config = dict(
    dataset='close-ups of made-up surfaces with and without defects',
    train_examples=203450,
    image_size=64,
    translate=0.06,
    tokenizer='word',
    vocab_size=30,
    encoder_norm_position='pre',
    fusion='prefix',
    label_smoothing=0.1,
    decoder_head_dim=32,
    init='lecun_normal',
    max_grad_norm=1.0,
)
Rows from block 9 of the image encoder of a small image captioner, named by matrix and row number. Rows with one number belong to one neuron. Each number is 50 + 12 x the weight over its row's rms, rounded and kept within 0 to 99. All counts start at 0.
Before each neuron's rows are labels from the 100 images, of 14976, where the neuron reaches its highest value: "responds to" is what is common among them. Only what is clearly more common there than usual is listed. The data: close-ups of made-up surfaces with and without defects.
# fc1: MLP up (encoder.blocks.9.mlp.fc1.weight, 1280x320), inputs 0-106
# fc2: MLP down (encoder.blocks.9.mlp.fc2.weight, 320x1280, transposed), outputs 0-106

responds to: hole; brushed metal; stone
fc1.311:64 53 47 28 61 71 49 22 38 46 50 68 56 45 59 52 41 49 42 48 40 57 60 78 41 79 44 47 46 39 60 39 58 47 58 37 60 52 61 40 62 57 15 35 42 38 52 44 34 42 59 42 36 62 46 53 50 34 54 77 46 35 52 57 49 48 59 40 52 57 58 48 48 44 81 39 36 70 39 39 53 64 50 47 42 63 45 47 66 71 39 49 55 75 38 59 41 57 52 37 39 54 59 52 30 65 56
fc2.311:62 22 49 42 62 50 54 34 39 41 45 49 53 51 52 40 48 50 54 43 44 59 20 70 38 57 33 37 27 59 41 50 63 50 63 48 55 49 47 58 38 45 47 73 49 60 61 50 69 45 30 44 39 59 46 43 36 72 60 24 48 58 61 48 65 46 30 26 49 28 48 49 50 68 26 31 73 44 50 54 55 64 39 49 50 32 53 59 43 34 51 52 38 42 60 41 65 34 38 61 46 70 44 55 55 59 71

responds to: circuit traces; hole
fc1.733:49 46 55 42 59 29 47 55 46 41 50 70 31 50 36 57 50 53 46 60 50 22 47 62 48 63 44 39 55 23 54 33 52 35 50 24 76 60 34 45 51 55 46 49 52 49 47 23 62 59 48 82 69 58 35 33 68 40 46 55 58 48 45 60 37 58 29 51 59 57 44 35 48 56 48 49 56 39 48 42 45 44 72 55 41 51 53 74 54 66 45 56 46 47 49 36 53 61 34 37 42 46 38 51 30 75 39
fc2.733:72 57 52 38 67 43 54 41 53 50 50 46 67 65 51 38 57 41 53 46 48 50 45 40 46 38 62 54 69 63 49 54 38 54 42 69 65 34 41 54 49 45 55 51 42 33 59 58 45 67 50 62 24 51 57 43 58 74 48 37 59 35 51 44 29 47 55 58 53 47 35 44 48 54 46 43 42 60 44 31 48 72 31 57 47 56 68 37 48 50 72 65 63 67 61 46 56 59 70 44 51 34 55 54 54 28 35

responds to: bright spot; circuit traces
fc1.522:36 52 56 46 29 65 59 46 43 48 65 49 50 62 53 57 51 44 59 37 42 38 56 66 49 60 55 50 46 32 50 52 31 59 36 52 23 48 50 41 29 47 38 50 47 40 37 44 50 47 70 59 63 34 38 38 36 32 67 53 62 59 57 43 54 34 21 50 42 58 65 49 63 63 51 51 45 53 48 65 56 60 33 35 36 51 53 62 60 70 38 38 33 44 66 56 47 50 31 45 60 23 49 45 54 56 42
fc2.522:59 61 68 42 46 52 28 48 54 70 50 50 57 39 59 59 54 38 37 45 59 38 41 30 54 32 64 51 58 59 31 62 60 52 35 55 42 52 43 65 33 48 44 38 39 46 51 48 58 51 54 61 52 51 52 32 57 42 46 33 76 48 74 45 41 35 45 39 57 53 50 52 38 63 44 48 39 55 71 61 56 66 22 47 37 54 78 76 57 52 70 53 63 54 58 59 50 37 54 51 57 40 39 51 47 63 50

responds to: carpet; woven cloth; hole
fc1.601:54 28 29 58 51 47 40 66 49 48 78 64 52 41 53 53 51 31 61 40 68 53 39 54 40 49 50 35 25 49 36 44 55 41 62 35 36 47 49 51 58 33 64 47 72 61 49 62 40 63 54 65 34 54 48 46 49 50 46 45 58 67 56 53 45 31 44 44 53 61 59 44 44 62 53 46 58 57 52 43 51 33 52 60 61 72 32 69 48 34 42 54 49 58 58 57 50 67 43 36 46 40 28 32 44 67 44
fc2.601:40 54 50 30 44 45 45 50 49 34 53 55 62 47 53 55 56 48 50 47 47 49 48 67 61 53 50 47 40 52 64 63 53 52 56 52 60 45 57 53 36 58 39 59 41 33 61 34 47 45 56 42 48 44 47 39 40 63 55 59 65 59 43 54 38 55 30 54 57 45 54 52 51 47 35 52 29 39 42 59 51 35 47 40 63 59 72 42 59 49 44 51 49 61 48 62 63 76 58 70 76 51 70 22 35 37 48

responds to: bright spot; circuit traces
fc1.738:36 59 34 31 60 50 54 37 35 63 47 33 46 34 64 42 54 42 52 62 39 45 35 55 62 44 46 57 42 36 55 73 42 47 34 18 27 45 54 50 21 73 48 51 41 43 36 36 56 39 52 34 32 42 68 49 45 48 21 33 43 65 62 29 61 45 47 56 27 42 39 34 71 43 41 56 59 57 65 65 82 60 54 52 59 32 63 40 54 49 51 56 62 39 45 45 63 66 49 56 57 73 57 56 49 43 60
fc2.738:34 52 47 51 52 55 27 70 60 60 55 34 49 64 57 49 49 30 41 53 53 37 40 50 62 59 33 53 45 52 48 37 59 52 48 57 61 47 70 58 39 55 55 49 60 60 38 44 54 51 34 41 48 77 51 61 48 28 26 56 30 40 23 28 58 53 64 62 66 68 32 59 38 37 66 41 60 64 73 19 52 53 46 73 56 53 46 33 35 64 52 47 45 44 20 31 48 49 41 51 44 55 41 62 45 44 76

responds to: bright spot; carpet
fc1.183:31 28 38 34 39 62 44 45 49 60 54 64 36 44 45 55 49 45 56 63 46 46 72 61 42 62 53 36 52 14 62 17 57 56 44 08 54 65 57 79 64 44 43 80 38 59 35 56 38 60 47 47 57 59 34 57 43 67 47 46 63 60 44 44 52 42 65 43 57 70 48 68 64 39 62 43 58 40 38 46 51 42 65 29 34 44 55 58 66 39 42 44 38 59 44 41 45 55 40 48 45 39 44 60 70 60 56
fc2.183:67 63 63 49 38 49 42 60 59 55 39 56 57 69 57 51 63 51 35 54 37 60 42 46 59 33 36 51 41 41 53 45 42 65 49 38 51 55 64 53 52 60 17 36 56 53 61 45 44 64 37 65 38 63 50 40 66 59 65 64 42 32 57 52 47 54 33 41 52 55 51 60 37 69 52 38 52 52 51 50 58 61 46 19 67 54 58 65 54 62 38 48 64 58 48 47 34 61 46 53 32 67 64 54 50 51 35

responds to: hole; wood
fc1.238:28 46 23 63 59 49 69 49 69 36 56 26 65 54 54 44 53 34 87 70 46 53 40 58 21 44 37 54 63 56 69 39 40 52 56 45 61 38 53 48 51 24 46 61 51 55 45 44 75 53 77 46 25 35 56 68 46 49 39 57 64 42 46 51 52 52 49 69 61 66 31 67 52 60 23 62 51 50 22 52 60 66 60 52 42 61 50 32 52 56 36 31 51 71 48 30 63 65 43 55 39 57 58 30 35 62 57
fc2.238:57 56 66 34 59 38 50 62 50 44 46 31 51 45 42 40 79 46 43 41 49 49 55 59 45 61 49 40 54 60 61 57 39 44 57 53 41 59 45 72 34 50 70 47 49 49 41 46 46 28 38 69 24 43 30 32 31 55 61 61 63 49 40 51 35 24 58 64 58 32 38 16 50 46 74 63 52 40 48 33 44 35 44 48 55 41 71 59 45 37 56 60 48 50 48 68 48 61 55 32 61 56 48 48 69 46 37

responds to: bright spot; circuit traces
fc1.28:63 59 43 33 49 58 73 45 60 41 58 57 67 47 73 48 30 50 42 54 42 32 51 41 55 28 52 39 42 48 61 62 49 50 63 66 61 45 37 37 48 51 35 72 37 64 57 58 48 35 37 51 66 61 37 53 47 39 54 55 40 61 39 48 54 48 44 53 29 52 61 55 42 55 49 57 62 51 54 52 58 31 55 32 39 49 74 57 56 68 29 30 41 44 56 66 56 49 60 54 73 64 53 60 66 55 37
fc2.28:51 46 73 31 49 58 58 50 67 51 64 37 59 70 68 55 57 48 75 58 54 27 27 55 56 61 39 30 42 55 45 69 57 47 66 54 52 49 57 55 46 55 49 58 50 67 19 52 46 82 43 41 53 26 36 44 61 48 61 44 62 52 74 40 58 51 75 48 48 74 42 54 59 53 49 69 52 62 61 63 59 68 48 52 59 46 52 70 39 57 24 55 60 58 40 48 50 46 51 51 49 47 38 55 54 57 73

responds to: carpet; woven cloth; stain
fc1.268:42 40 52 47 53 54 42 41 41 54 37 49 23 72 60 61 62 57 56 42 56 38 67 36 67 80 63 55 64 40 38 41 58 42 37 40 56 57 55 37 57 32 63 41 42 46 45 28 59 33 67 40 64 46 36 56 54 49 48 45 51 49 28 37 55 46 50 67 55 56 34 80 60 59 51 50 34 51 54 66 49 44 57 48 35 61 49 63 28 54 39 70 65 31 41 58 62 61 40 43 52 45 39 44 54 79 63
fc2.268:33 51 41 47 41 49 71 52 45 53 50 52 40 47 31 39 47 63 59 32 57 51 47 64 67 69 48 71 40 74 49 63 51 83 67 56 33 68 48 51 50 47 61 67 42 60 69 77 37 36 63 37 60 64 44 64 52 49 42 57 43 48 24 55 68 57 68 67 56 46 60 53 58 66 50 63 66 66 44 63 32 27 50 21 66 59 47 65 50 70 24 46 33 43 45 41 53 56 43 64 31 65 58 38 50 54 45

responds to: scratch; circuit traces; bright spot
fc1.316:35 50 45 39 65 57 57 51 46 56 52 42 73 59 41 52 48 52 60 52 37 51 34 33 63 54 51 60 34 50 50 52 62 60 42 13 55 57 45 50 40 44 26 56 42 63 53 65 56 53 48 59 48 55 32 54 53 23 60 42 30 66 65 65 54 47 72 46 72 54 50 43 60 57 60 56 65 51 57 63 43 43 71 47 26 75 67 51 53 23 45 49 77 42 55 70 50 52 61 42 27 64 73 53 60 47 68
fc2.316:60 42 56 59 62 59 31 37 35 49 60 36 50 56 62 44 59 39 35 71 56 46 42 59 48 38 70 48 59 45 62 44 56 41 50 66 58 51 52 39 53 47 42 53 42 30 53 43 64 42 69 36 57 58 62 50 57 46 41 51 48 36 32 16 48 60 38 40 49 38 54 39 78 49 40 50 36 42 25 47 41 65 55 64 52 26 34 48 51 51 66 61 33 67 47 53 60 57 44 49 42 58 44 57 59 63 79

responds to: carpet; hole; woven cloth
fc1.580:57 64 59 44 47 49 52 47 45 56 48 62 50 32 58 37 46 40 58 44 43 59 40 61 66 60 38 62 33 52 46 33 41 46 50 23 57 58 40 53 43 59 62 51 67 60 52 42 51 68 55 44 48 29 47 52 42 61 57 52 66 65 36 47 42 53 43 35 47 60 64 42 60 59 51 51 44 55 65 48 32 30 41 55 26 71 79 65 70 50 59 55 39 38 37 45 51 74 44 29 45 48 60 57 55 45 41
fc2.580:55 35 37 49 53 67 38 53 38 41 30 62 48 32 54 59 31 23 61 65 46 43 58 61 48 38 53 58 33 54 26 59 59 51 68 42 45 41 67 57 42 53 39 58 52 68 45 48 63 74 53 51 61 41 52 43 42 59 35 48 57 47 40 61 53 48 54 50 16 57 71 65 49 43 38 59 51 62 54 68 56 45 55 46 71 58 34 57 69 64 33 56 62 49 48 52 20 54 36 35 52 48 52 46 41 60 65

responds to: circuit traces; scratch; bright spot
fc1.478:25 65 48 48 34 56 48 56 39 54 59 50 47 45 37 55 55 58 51 45 62 38 60 45 58 52 53 64 51 45 63 53 52 38 52 54 48 48 46 67 29 48 62 68 38 50 26 33 33 49 48 60 63 34 40 64 51 62 43 52 73 53 46 68 65 38 64 65 41 53 52 53 58 66 59 56 47 33 67 50 40 60 65 40 53 41 47 63 52 75 23 41 55 52 36 56 38 66 52 47 48 41 56 47 18 57 54
fc2.478:22 46 34 53 47 64 44 22 46 48 62 30 61 38 52 43 61 69 55 54 55 66 22 53 36 62 42 32 55 67 22 56 24 40 45 59 62 53 43 50 36 30 35 45 53 45 59 48 46 47 57 59 47 45 54 51 49 52 61 64 51 46 52 41 47 32 63 56 38 56 35 52 09 41 30 68 57 66 43 53 84 76 65 52 25 49 50 40 65 48 43 52 61 62 56 37 55 55 69 37 56 34 58 47 49 54 43

responds to: hole; brushed metal; stone
fc1.675:46 62 34 46 60 48 62 57 69 38 70 47 52 37 44 59 48 45 43 58 48 47 47 62 40 45 19 48 38 53 35 55 35 52 61 31 33 55 45 30 30 35 26 54 61 45 53 63 51 51 41 28 49 53 38 59 43 47 71 65 61 66 36 47 62 54 59 31 48 64 55 57 35 62 44 70 44 54 54 44 74 75 49 57 38 61 28 46 52 56 63 41 46 60 33 34 66 53 66 45 36 69 68 46 41 56 50
fc2.675:59 52 57 47 58 26 50 57 35 42 66 46 76 56 46 60 61 60 48 61 67 37 40 48 25 72 41 24 47 51 57 76 29 53 61 36 45 44 44 40 53 49 44 45 61 40 51 44 64 30 44 54 31 51 52 32 57 35 63 52 55 35 50 52 42 38 53 58 50 49 26 37 50 49 50 79 61 36 43 41 32 45 30 34 29 53 50 57 27 32 41 72 46 48 58 48 59 59 69 32 50 60 44 39 47 52 57

responds to: scratch; leather; circuit traces
fc1.147:42 53 28 28 61 46 61 49 18 75 47 64 46 69 78 43 60 58 57 57 49 54 65 40 38 41 70 39 55 56 60 71 45 43 60 50 58 50 66 38 50 49 52 29 65 39 47 53 39 44 41 50 59 44 42 48 57 42 39 57 63 26 59 42 39 42 50 34 53 74 64 10 46 49 65 39 55 64 34 49 61 60 51 64 42 31 41 28 47 45 52 71 42 34 45 38 42 50 51 36 49 40 58 55 43 53 67
fc2.147:25 47 81 43 45 43 49 48 58 50 51 43 37 74 58 60 61 54 49 39 45 51 41 47 56 56 67 52 64 71 44 55 49 45 41 46 33 57 68 46 42 42 71 54 53 49 46 56 31 61 41 43 38 42 60 36 72 45 63 58 36 43 58 44 49 62 73 28 55 50 31 54 54 67 62 46 49 37 55 50 52 42 56 61 66 65 52 61 51 56 53 61 49 42 35 54 61 47 60 41 21 38 28 54 33 44 57